{
  "shared_expert": false,
  "optimizer": "muon",
  "nesterov": false
}
Rows from block 4 of a small CTC audio transcriber, named by matrix and row number. Rows with one number within an expert belong to one neuron, the router's apart. Each number is 128 + 32 x the weight over its row's rms, rounded and kept within 0 to 255. All counts start at 0.
After each expert's rows are labels from the 100 clips, of 14848, where the router gives the expert most weight on average: "top examples" is what is common among them. Only what is clearly more common there than usual is listed. The data: single English nouns, adjectives and verbs, spoken by a formant synthesiser in many voices.
# router: router (model.blocks.4.mlp.router.weight, 32x128, trained with AdamW), inputs 64-127
# up: expert up (model.blocks.4.mlp.up, 32x64x128), inputs 64-127
# down: expert down (model.blocks.4.mlp.down, 32x128x64, transposed), outputs 64-127

# expert 31
router.31 [ 95 102 166 128 169 124 124 158 160  72  77 105 113 119 129 115 143 131 184 162 118 108  81 184  97  68 183 138 114 143 154 148 124  89 106 158 161 111 140 132 173 153 157 120 140 115 139 131 146 155 156 109 127 125  97 133 138 155 164 124  81 146 146  95]
up.0 [173 175  99 111  78 143 155 184 114 120 190 129 110 142 182  99 130 137  73  70 106 183 170 101 170 129 134 179 105 115  89 176  86 146 129 122 127  89 133 103 126 138 101 112 154  88  98 129 153 160 135 128 178 150 174 112 129  74  97 119 121 114 116 111]
down.0 [136 161 116 140  94 102  98 119 131 127 138 163 111 116  95 166 122 167 183 140 203 134 129 142  92 157 148  90 130 103 133 161 118 110  80 150 118 129 117 147 153 114 127 180 173 164 149 152  63 129 101 173  71  60 179 108 106 131  75 145 130 140  91  95]
up.1 [174 171  83 123 138  96 131 106 105  85 182 128 154 155  86 135 177 166 121 123 153 112  96 114 121  41  94 124 146 147 155 104 143 107 138 106 154 104 122  94 110  99 124 139 152 120 154 116 183 120  75 152 161 124 100 200  96 150 156 141 164 104 173 155]
down.1 [102 112 140  76 140 131 162 178 133 108 186 122 148 131 163 123 158  83  93  74 109 152 158  79 166 118 165  44 129 124 146 132 145 152 129 132  83  52 140 111  89 182 169 131 139 113 101 184  78 113 145 151  67 176 173 134 149 150 155 154 172 160  91 129]
up.2 [160 132 159  93  97  89 125 110 104 152 180  57 151 110  95  77  75 112 155 144 131 185 112 134 157 172 122 106 168 136  97 168 119  95 161  56 110 134 146 148 153 190  89 160  84 176 146 132  97  53 123 104 161 164 150 112 131 171 145 106 180  72 140 132]
down.2 [ 87 100 204 145  77 118 150 142 165 134  83 159 136 133  66 162 171 197 153 154 112 144 144 112  86 190  92  85 187 127 137 138 136 127 139  85 133 108 159 144 167 151 123 110  91 105 151 120 112 101 127  84  94 131 109 225 125 161 139 160 136 104 123 104]
up.3 [129 104  54 125 195 171 107 153 115 119 179 120 133 133  99 151 177 115  90 119  93 155 176 115 148 138  86  67 138 123 130 152  66 188  71 142 177 130 126 112  93 145 125 149 130 147 149 114 179  70 191 134 111 115 161 137 124 143 125 112 124 118 115 118]
down.3 [185 145  87  71 160 103 179 138 138 193  72  81 158 137 124 145 151  84 102 147 149 112  46 132 120 115  97 160 133  90 159  98 127 193 156 115 141 128  82 189 149  86 230 153 117 135 112 158 124 138 114 116  98 112  97 109 118 111 159 137 137 161  92 161]
up.4 [113 102  95  73  96 110 161 131 123 135 225 160 143 166 141 171 163 101 109 108 103 153 107 112 156  95 137  74 128 118 118 130 163 173 163 131 141 147 124  85 109 140 128 163 113 157 125 124 142  39  93 114 146 142 174 121 112 139 129 134 162 119 172 146]
down.4 [ 94 122  97 216 133 150 114 146 138 134  63  90 131 112 147 148 137 138 173 137 153  92  92  78 114 132 147 160 160 149  71 122  55  76 154 128 143  79 118  96 136 153 134 127 182 122 131 145 159 125 148 132 194 109 172 153 111 153 189  56 130 162 132  97]
top examples: quiet level

# expert 19
router.19 [106  99 171 148 154 130 129 159 185  90  79 109 121 175 128 121 169 145 201 143 112 113  73 157  75  88 160 171  97 156 162 161  96  92 128 167 168 125 175 130 169 154 148 118 125 114 142 110 148 175 159 100 145 136 111 135 150 158 129 150 101 141 149  86]
up.5 [138 150  87 123 108 151 181 138 159 137 157 133 146 199 123 202 160  93 106 147 131 142 132 168 131 114  75 114 146 109 129 132 144 165 113 116 143 149  73 177  99 116  74  72 166 160 109  70 154 145 125 180 142  67  92 126 123 102 114 119 138 208 176 149]
down.5 [133 103 122 118 133 163 118  93 141 100 119 126 134 127 113 123 153 136 129  95 106  76 158 115 124 106 106 151  84 103 185 109  82 102 146 135 198 155 135 127 136 116  81  92  87  98 116 145 124  75 124 149 117 144 130 247  91 151 121  99 137 120 174  80]
up.6 [146 174 119 134  75 105 168  81 114  97 173 123 189 167 100 105 180 129 140  94 129 204 121  92 103 138 109  84 123 148 149 113 118 154 105  94 141 152  80 157 108 131 117  60 144 106 147 178  96  79 107 149 156 128 130 101 156  92 145 107 179 141 168 110]
down.6 [139 117 170 140 137 113 141 149 186 184  86 142  82 124 127 133 168 129 222 146  97  97 130 128 135 162 155 173 136  83  77  86 177 104 149 143 158 116 153 103  73 135  84  99  97 171 127 103 145 202 122 171 202 111 111 138 140 161 106 103 186 126 120 135]
up.7 [149 110 170 176 145 131 119 149 101 200 163 128 182 170  97 141 103 153 150 104 133 169 158 178  84 110 127 145 110 102 137  66 154  89 104 130 131 139  94 142  57  96 112 163  95 107 120 160  71 140 180 106  89 167 121 161 124 165 123 119 177 102 116 148]
down.7 [141  91 119 129 121 126 163 139 120  56 138 155 171 174 168 145 117  50 142  74 145 120 117 139 136 102 119 126  96 147  91 130 164 131 141 193 154 200 114  96 145 134 121 166  85 155 130 114  91 184  65 186 176  89 146 122 163 174 162 152 146  86 116  66]
up.8 [ 70 133 177 123  11 127 140 106 148 181 180 175 156 114  83 142 147 128 101  82  99 102 117 125 126 134 156 162 107 122 145 120 114 154 168  94  91 151 152  75 110 122 154 126 114 124 156  68 133 103 102 129 146  70 162 129 122  75 160 149 147 176  84 123]
down.8 [128 108 109 135 127 103 137 111 123  72 113 101 152 135 185 180 102 135 114 175 109  80 141 132  79  87 112  93 156 118 118 183 140 129 136 135  66 127  98 145  74 150 205 123 139 204 187 119 166 119 113  92  78 152 163 112 135 156 140 107 127 102  91 150]
up.9 [105 140 145 146  99 153 136 104 135 163 167 146 183 169  59 128 163 157 127 113 128 164  89 111 120 161 133 125 108 124 180  78 133 143 160  94  44 115 125 137  88 184 123 119 148 117 118 121 105  59 140 179 148 139 138 128  79 131  60 209 142 137 125 131]
down.9 [152 134 176 120 141 136 129 172 139 122 110  76 138 163 119 174 108 147 175 115 123  99 125 193  74 158 131 118  94  62 104 145 154 110 129  99 124  82 202 178 190 112 140 122 131 104 132 123 145  95 103 170 144 127 106 101 149 107 127 142 121 146 184 104]
top examples: quiet level; /ɑ/; /ɝ/; /b/

# expert 1
router.1 [ 79 106 173 152 157 108 121 149 177  82  79  91 121 146 138 104 144 155 186 143  83  89  89 181 115  89 175 157 118 125 158 157 101  85 118 167 161 103 145 107 184 136 166 121 153 109 174 107 167 170 142 117 180 129 120 136 153 147 147 105  96 144 142 106]
up.0 [144 155 106 174 110 127 104 122 155 141 144  80 117 105  67 140 109 142 138 122  94 193 137 130 146 133 120  70  57 161 148 126 164 113 134 137  84 108 165 115 118 120  77  57 117 169  78 166 144 128  97 121 154 177 144  68 125 111  90 136 106 127 163 148]
down.0 [136  98 123 125 138 122 159 130 163  77 138  96  73 132 113 120 213 207 100 171  97 109 139 176  84 146 116 135 127 148 108 154  91 116 104 101 121 124  76 115 142  92 248 146  80  89 147 124 132 116 147 121 119 121 137 175 187 115 142 156 176 120 131 158]
up.1 [171 121 117 153 122 139 173 219 156 128 218 165 127 100 150 170 117 100  96 100 127 120 110  84  92 114 102 137  96  84 137  70 110  81 115 112 124 104 131 142 155 126 122 115  61 178 149 165  96 143 191 129 116 115  89 108 155 118 139 105 152 203 122 136]
down.1 [154 151 152 184 129 138 135  92 135 151 164 141 152  96 108 175 125 130 155 184 115 158 144 137 104 108 129 104 157  88 136 144 111 194 151 111 102 188  97  96 123 129 130 133 127 133 129  42 135 153  55 105 120 177 121 136 120 146  91  72 137 138 105 136]
up.2 [137 120 166 163 123 114 142 130  76 123 102 131 161 125 148  98  87 124 106 137  96 112 149  91  92 170 101 125 134 143 127 120  57 127 117 152 150 120 123  92 110 135 117  93 110 186  78 119 154 144 118 101 129 103 156 159 125  95  89 167 152 120  90 179]
down.2 [ 93 140 101 133 123  78 171  99  82 105 135 111 166 130 162 134 107 122 160 140 109 186  74 130 154 144 180 158 133 163 146 143 123 119 123 150 207 175 178 146  94 189 147  75 123 127 112 181  58 132  99 138 110 153  86  82 126 181  95 116 102 174 181 131]
up.3 [ 84 128 121 149 126 124 157 169 153 182 111 104 137 178  98 137 154  71 143  60 145 117 102 126 151 123  95 138 116 143 145 124  98 136 185 119  93 124 100 175 162 159 158 131 134 102 111 134 186  40 115 127 116 118 133  69 198 148  71 132 123 103 142 135]
down.3 [ 66 148  83 108 157 153 168 143 100 122  97 149 117 144 142 133  82 126 128 165  96 138  97 155 128 128 101  81 114 156 125  81 101 116 174  51  56 141 145 118 127 118 143  71 154 105  97 182 140 156 163 129 102 131 210 169 151 152 105 173 122 180 116 145]
up.4 [138 141 156 117 160 153 154 126  95 150 174 100 138  77 134  87 105 147 138 102 120 149 150  98 153  91 117  75 170 160 147 123 139 112 143  89 113 154  94 120 147  86 148 108 109 159  67 172 101  71 115 153 193 122 108  93  68 105 111 178 142  92 139 169]
down.4 [147 131 168 127 125 104  73 205 132 202  71 112 124 181 156  67 138 130 116 153 124  92 159 114 124 123 163  90 127 144 145 163 140 120 141 102 112 109 119 156 114 158 105 155 140  80  88 165 115 116 191 125 119 140 132  80  91 115 163 144 194 155 120 122]
top examples: quiet level; muffled (low-pass); /b/; /ɔ/

# expert 4
router.4 [124 106 180 151 181 141  96 154 154  84  74  96 118 148 140 123 163 142 184 138  93  76  82 164 127  93 137 143 123 168 145 188 123 106 129 171 157  99 142  93 156 138 138 122 142  96 174 104 164 175 175 125 138 135 134 157 177 143 152 104  71 162 120 114]
up.0 [164 134 145 154  88 111  99 106 100 161 132 104 102 141  95 112 121 149 113 106 135 139 146 170 185 162  72 144  89  82 133  82 139 138  98 158 128 109  87 131 110 139 129 122 103 146 137 113 137 118 145 101 123 179 134  84 145 139 129  99 121 108 119 178]
down.0 [ 81 105 150 100 164  85 145 187 159  74 128 116 141 171 174  72 126 159 135 120 132 168 204 130 116  93 137 140 130 167 160 108  80 109 113 154 174 140 124  91 171 157 102 140 114 145 125 138 170 134 110 138 133  84 193 135 190 134 104 153 127 132 139  93]
up.1 [170 116  84 164 198 129 130 184 114 160 137 176  92 159 100 149 140 119  92 132 178 119  98 160 119 134 144 133 119 125 103 152 161 146 127 152 129 138 129 102 108 115 155 111  97  68 102  87  99 123 159  91 123 122 129  97  83 127  84 123 181 163 114 141]
down.1 [131 150 137 193 128 125 135 170 131 166 141  49 172 125 205  94  95 111 165 149 125 171 111 135 155 107  96 109  77  74 226 162 120 134 115 136  89 183 143 147 146 105  84 174 100  90 116 108 129 144 117 111 173 126 150 150 114 147  98 107 113 142 141 159]
up.2 [204 109 139 133  99 117  51 145 165 132 156 179 116 100 152 111 110 153 138 112 149 141  98  57 153 137 113  44 166 122 157 118 162 229 194 173  91 119 121 139 149 135 163 138 136 121  89 144 150  94  97 131  98 100 166  91  94 126 112 105 175 114  52 122]
down.2 [ 99  97 111 139  98 142 110  93  97  89  95 127 108 116  87 195 185  82 146  96 106  82 131 155 140 132 147 124 159 116 143 123 150 127 122 194  98 142 117 154 129 156 160 110  92 160 163 123 100 156 160 167 164 154 178 100  87 126 104 110 110 126 163 159]
up.3 [171 181 132  79 106 122 123 172  73 172 151 182 129  98 133 191 136 118 134 115 118 100 149  90 140 156 109 115  89  98  91 145 126 180 129 109 118  64  91 183 114 158 105 171 101 113  86 154 108  66 111 101 147 111 163 116 119 118 120 125 157  98  84 142]
down.3 [145 117 172 108 103  97 135 118  77  86 125  99 116 122 133 121 218  75  54  76 112 152 156  70 184 168 150 121 138 115  79  95 123 149 135 157 173 125 119 123 110 136 158  93 128 118 104  88 115 158 122 139 124 128  96 139 143 118 126 143 134 118 150 202]
up.4 [101 177  70 145 127  89 186  74  97 148 181 127 189  92 109 141 103 169 170 108 149 114 165 156 203 143 100  71  89 100 167  83 111 115 145 135 128 115 145 122 141  97 161  62 177 124 148 127 147 123 117  96 138 134 128 139  95 153  98 142 115  99 151 169]
down.4 [115 118  69 180 168 159  93  63 141 180 124 113 103 130 165  81 146 106 129 158  89 104 181  43 126 128  95 146 158 128  69 140 114 153 123 201 143 148 171 132 174 156 147  99 122 129 128 135 169 127 131 124  53 136 141 153  92 130 155  77  82 149 154 109]
top examples: reverberation; /ɹ/; /ɑ/; /oʊ/

# expert 12
router.12 [118 111 160 148 146 124 108 171 163 104  58 114 119 116 135 148 149 151 176 154  91 104 113 185  92 123 123 161 116 156 137 175 124  89 115 143 161 102 151 166 163 118 133 149 158 116 162 124 203 127 160 119 151  96 142 175 144 140 134 132 102 149 131  95]
up.0 [104 158  99 129 102 111 145 146 156 161 152 140 123  77 118 159 140 161 179 157 150 127 129 107  92 152 162  76  50 139 176 110  92 157 127 164  49 157 142 125 116 146 139 114 136 144 110 136  97  90  78 138  82 113 137 108 129 117 123 161 175 123 111  87]
down.0 [146 156 135 110 164 137 138 113 110 135 138 189 107 142 137 144 118 140  89  82 144 118 120 100 134 125 135 139  92  59 166 125  70 169 101  93 129  87 136 124 119 140 153  56 169 128 167 153 100 135 190 189  51  90  91 132 165 138 112 122 179 167  93 136]
up.1 [181 118  80 112 106 119 147 106 142 139 152 126 121 128 118 143 118  96 120 175 110 133 103 145  81 117 132  38 108 112 179  66 180 119 170  92 121 102 127 160 111 132 117  88 190 177 155 123  67  81 166 139  92 124 179 131 108 140  43 139 158 144 144  90]
down.1 [134 144 152 134 144 120  89  92 153 150 113  85 109 143 187 111 117 203 140 122 111  91 126 123  99 116  70 133 147 109 169 189  86 139 101  94 140 124 143 113 115 131 105 189 118 127 190 129 165 118  95 152 132  88 161 103 131 144 143 113 139 116 114  59]
up.2 [172 117  52 101 130 158 138 135 124 182 119  98 115 116 138 164 101 149  94  52 136 174 180 118 118 156 131 107 125  86 108 102 118 104 125 122  73  82 159 125 144 124 135 142  71 117 117 145 109 104 172 130  69 216  88 137 185 130  82 135 121  89 155 128]
down.2 [160 153 123 113 170 125 159 105 154 114 144 158  75  70  77  79 126  95 116 115 139 124 102 155 142 139 143 148 145  76 143 182 158 148 127 171 137 193 116 178 119 137 151 139 111 112 103 152 155  66 108 119  69  48  90  86 109 165 121 136 150  95  70 137]
up.3 [104 131 103 157 162 143 103 123  56 117 148 159 109 129 144 122 161  90  62 170 122 167  98 106 141 127  96 125 138 100 167 146 138 205 132 131 104 160  86 121 154 141 135 130 154 103 158 131  97 128 186 162 130 104  84 139  85 102 115 143 166 163 109 117]
down.3 [ 68 152 126 139 143 132  78 124 126 152 163 153 123 134 116 106 123 168 125 134 141 145  85 131 125  70 150  67 157 139 150 111 146 121  88 148 137 120 156 134 124  83  49 118 136  53  92 114 118 144 159 160 115 178 148 153 155 128 146 169 116 100 104 133]
up.4 [189 155  68 173 148  99 113 125 123 126 131 118 159 138 139 123 173 123 117  65  96 163 122 146 134 131  41 103 132 140 127 103 139 143 142  94 105  77 157 185 111 110 109 155 148 182 134 129 169  94 116 145 112 125 136 139 126  93 126 136 186 116 123 132]
down.4 [168 122 111 109 167 116 140 134 162  76 138 136 145 131 139 164 158 108 100 190 171 167  78 154  96  64 155 182 141  79 170  59 114 103 138 119 104  95 112 131  43 141 143 169 145  70  74 188 122 157 117 164 146 104 109 130 124 157 114  97 117  91 168 118]
top examples: /s/; /ɔ/; /m/; word: small

# expert 11
router.11 [ 98 116 157 167 153 135 106 149 159  73  79 107 108 153 153 100 168 139 183 129  97 105  89 193 107  89 159 162 117 145 152 167  97 108 108 153 172 100 147 122 161 157 170 139 150 120 142 107 150 166 163 122 164 126 111 130 158 160 154  96  87 158 145 105]
up.0 [144 130 116 120  65  95 161 129 130  90 153  83 155 164 142 184  99 132 126 170 153 107 125  90 212 127 132 100  76 123 153  83 143 150 116 109  70 132 119 111  96 113 134 129 111 137 135 119 194  98 113 161  89 130  97  90 152 112  87 139 140 115 136 173]
down.0 [175 157 155 108 137 178 150 156 119 119  90 184 115 180 135 116 170 109 140  76 177 110 139 146  85 128 158  83 100 109  76 122 143  80 133 119 136 104  94 113 150 107  89 102  64 132 109  84 131 111 161  61  87 130 136  47 158 193 107 144 158 146 147  69]
up.1 [110 109 130 162 169 155  93 102  74 173 182  95 127 136 112 113 158  92  77  98  95  83 164 108 174 128 108 138 117 121 107  83  91 143 107 198 153 145 136 121 136 139 104 120 135 153 119 165 131 124 154 109  83 152 162 112 150 143 105 119 171  79 124 146]
down.1 [ 90 121 109 205 116  85 125 114 171 176 104 212 116 115 140 113 103 195  83 166 136  86 165 118 109 117 148  74 141 124 172 124 140 211  45  78  73  98 122 147  64 110 106  97  84 142 129  96 108 145 181 142 133 138 146 160  72 130 144 124 175 106 141 169]
up.2 [137 104 103 114  87 127 104 125 159 187 126 150 113 107  85 116  93 143 114 152 106 134 189 119 175 113 112 116 141 140  90  79 115 107 187 170 120  96  90 135 125 104 144 153 124 121 121 144 110 114 162  64 121 156 118  99  58 135 123 152 149  98 117 156]
down.2 [ 33 152 151 133  88 129  49 119 157 119 175  97  98  90 159 108 142 146 165 139 150 112 114 159 129 149 122  98 108 112 190 150 104 102 141 126 161 123 117  78  98 167 121 131 158 128 126 173 117  72 150 159 136 147 117 124 162 124 140 139 110 159 171  97]
up.3 [ 68 114 115 145 120  88 134  90 148 128 164 148 153  74 108 125 139 103 142 140 158 127 152  89 130 111 126 113  75 116 165  27  99 109 138 120 121 132 112 110 161 100 102 127 164 152 135 140  51 131 106 155 128 110 157 150 119  65  80 102 121 156 105 144]
down.3 [141 132 124 176  84 155  82  92 172 186 124 150 213 114 175 159 210  76 133 147 151 135 114  78 192 185 157 148 155 118  95 113 153 101 121  69  81 125 134 131 109 131 102 166  79 151 182 134 133  96 141 123 161 168 100 117 148 101 139 137 138 130  83 147]
up.4 [113 153 137  96 174 107 159 105 126 165 149 155 158 129 104 130  99 146 170  95 102 108  73 136 158 151  53 114 101 109 183 149 158 114 137 132 124 106 125 145 115  94  67 213  93 153  99  90 104 125  73 161 148 152 165 153  68 170  92 174 137 109 126 144]
down.4 [104 129 177  92 170 129 149 104 196 137 150 133 111 190 153  72  72 115 140 122 212 163  97 150  69 139 100 148 178 101 131 176 111  69  96 121 108 150 133 133  80 152 116 192 173 126 142 131 131 165  69 140 120 137 104 129 165 156 116 178  93 137  91 142]
top examples: reverberation; /l/; /u/; /ə/

# expert 5
router.5 [100 140 166 165 181 129  98 148 169  74  70 104  95 124 119 122 129 160 155 153 105  77  95 184  71 102 160 176 112 138 170 195 113 127 129 155 170 112 161 120 161 156 132 150 126 107 144 130 150 150 167 123 118 119 102 158 154 145 168 113  85 149 150 118]
up.5 [136 143 125 113 159 125 147 162  85 172 158 122  99 132 113 134 114 227 117  77  60 143 182 137 136 126 116 130 190 164 169  85 188 162 130  63  67  81 157 126 145 143 124 149 151 142 119 157 138 163 107 113  89 137 137 110 109 117  93 129 149  95 102 159]
down.5 [141 141 176 186 172 125 194 118 107 137 162  70 111 193 138  99 114  87 145 157  91 112 151 135 107 104 117 132 138  94 176 116 133 113 112 201 147 112 169 109  94 141 142  92 107 122 133 123  67 109 119 156 121  74 127 128 119 109 209 121 102 124 104 189]
up.6 [145  79  70  51 168 116 157 125 112 124 203 182 122 143 136 195 199  66 141  91 134 102  73  92 141 186 148 128 155 179 132 156 141 150 133 182 124 175  92 128 135 164 128 157 132 106 126 140  99  82 111 109 110 137 135  46 104 178 128 122 147 120 155 148]
down.6 [183  78 102 160 171 103 126 126 151 145 152 140 173 105 153 125 110  91 121 140 143 158 139 120 120  93  67 111 119 108 199 151 153 156 138  71 135 176  93 149 142 115  43 135 100 138 105 148  78 193  95 115  72 181  85 102 135 115 117 156 127 110 126 118]
up.7 [ 91 132  68 136 121  98 122 131  68 161 172  94  79 160 116 103  94 154  90 108 121 141 109 138 164 142 129 153 125 122 121 173  88 114  95 109  93 188  67 114 142 110 126 170 139 106 122 133  86 101  99 165 157  55 128 121  66  51 153 125  98 154 137 116]
down.7 [110 123 132  70 166 140 129 140 125 117 142 121  77  82 139 168 142 129 144  81 113 134 115 108 128 181 148 109 115 129 125 168 108 169 104  78 141 107 149 142 143 119 137  76 143 158 148 113 104 137 180 157 148 178 197 157 132 145  78  81 181 154 108 136]
up.8 [165 117 122  94  74 116 112  87 130 150 114 182 152 176 141 162 105 146 164 134 131 128 126  92  95 145 126 116 160 118 208 130 124 171  92 102  62 146 171 103 128 102 139 131 108 136  94  49 166 152  72  80 162 112 130  77  98 128  63 154 120 145 151 168]
down.8 [ 98 138  65 153 111 128 132 113  73 136 133 177 130 135 139 124  80  69 127 134 119  82 113 128 136 148 138  94 122 134 125  90 139 144 152 167 120 119 123 120  94 115 167 181 128 122 181 140 101 118  99 146  91 158 116 161 165 131  75 171 156 141 157 151]
up.9 [101 155  73 104  42 121 195 103 111 161 163 156 128 116  95 158  91 185 130  45 111 100 152 119 120 127 192 111 150 139  61 171 131 162 188 148  83 126 121 156 120 152  67 168 114 146 149 108 121 134 112 118 143 117 105 137 154  97  65 112 106 123 137  84]
down.9 [130 115  82 138 100 134 104 133 127  99 130 116 161 120 139  95 148 121 129  76  84 180 182 151 120 173 146 109 130 117 165 134  86  90  96 171 110  49 106 138 167 121 120 152  89  87 172 110 113 104 164 184 151 101 143 141  73 151 122 157 151  98 143  92]
top examples: /ɹ/; /ɑ/; /ə/; /g/

# expert 26
router.26 [107 106 157 128 168 131 132 147 167  73  65 119 114 148 151 113 157 137 185 157  92  84  69 173  99 102 150 164 119 132 147 172 129 105 117 158 171 108 144 127 170 145 154 124 145 111 148 114 161 150 158 143 128 127 113 137 151 174 158 113  82 160 111  97]
up.0 [104 105 177 154 142 108 160  75 169 131 188 101 168 157 149 135 110 169 134 122 183 140 121  69 123 193  96  87  69 164 122 121 112 177 126 134 118 172 159 169 122 160 125 151 138 174 106 136  90  84  59 146 132 122 137 126 168 122 132 121  90 112  83  72]
down.0 [149 142 161  99 114 110  85 155 117 166 211 137 176 147 106 158 132  79  80 126 163 164 132 131 101 225 120 124 139  87 120 121 141 119 115 143 127 160 181 170 189 129 158 132  97 170 104 109  93 173 148 144 105 128  81 125 158 139  96 123 111 140 150 130]
up.1 [141 164 150 117  91  85  57 122 176 164 228  54 181 135  96 142 101 150  98 127 127 210 173  66 204 141 129 119 126 144 158 106  87 135  48 147  28 147 146 114 137 146 121 154 102 100 141 164  95 131  98 147  94 105 126  87 128 110  78 118 146 119 145 129]
down.1 [104  97 119 154 188 184  96 107 130 135 106 125  97 100 118 127  99  37 135 159 213 108 127  95 158 171  70 168 120 131 166 104  78 134  95  98 163 153  81 147 174  95 113 109 173 158 137  90 158 177  99 144  85  94 109  86 197 119 134 143  73 136 144  92]
up.2 [194 114 157 112 122 112 140 106 113 146 147 175 191 136 109 120 108 138 192 126 134 150 109 113 152 188 129 150 123 123 149 105 102 120 190 133 160 123 106 136 172 140 104 155 140 133 115  67 146 136 110 168  79 119  60 106 159 141 125 115 145 132  94 111]
down.2 [118 145 162 127 164 106 106 174 135 143 155 134 159 147 126 103  50 154 141 139 157 166 139  57 169 167  82 105 152 120 160 136 115 152  95 123 149 153 133 132 109 131   8 133 148  76 114 145 113 103 137 201 142 129 130 113  97 133 150 151 130 111 177 162]
up.3 [149 141 114 142 148 115 191 150 119 153 187  94 152 142 169  89 146 120 168 172 117 157 142 157 152  72 115 112  85 125 131 143 102 122 187  93  95 145 130 115 123 111 138 129 131  93 120 111 126 115  53 109 135 127 143 118 138 179 120 111  76  56 160 141]
down.3 [ 85 154 130  81 141 162 106 149 106 151 131  88  99  84 130 148 196 170 137 137 122 156  86  95  88  90  36 149 130  74 130 126  92  91 103 122 180 105  66 136 109 101 122 179 162 131 172 116  97 135 135 160 114 133 123 150 145 121 155 150 162  99 121 115]
up.4 [119 148 151 104 102  86  92 132 171 117 148 141 140 126 118 138 100 140  83 102 136 176  59  84 206 123  76 165 171 118 141 170 143 179  88  93 175 113 128 141  97 132 138 151 149 159  97 195 152 140  69 158  91  72 151 129 124 118 103 164 153 134  90 193]
down.4 [139 120 146 185  97  96 164 149  92  99 140 123 106 180  90 124 109 114  69  79 121 113 173 109 125 114 116 126  93  67 158  90 207 132 129 118 122  84 131 152 132 136 138 118 172  64 155  95 120  96 168 151 124 117 110 160 152 117 108 128 121 135 174 105]
top examples: /æ/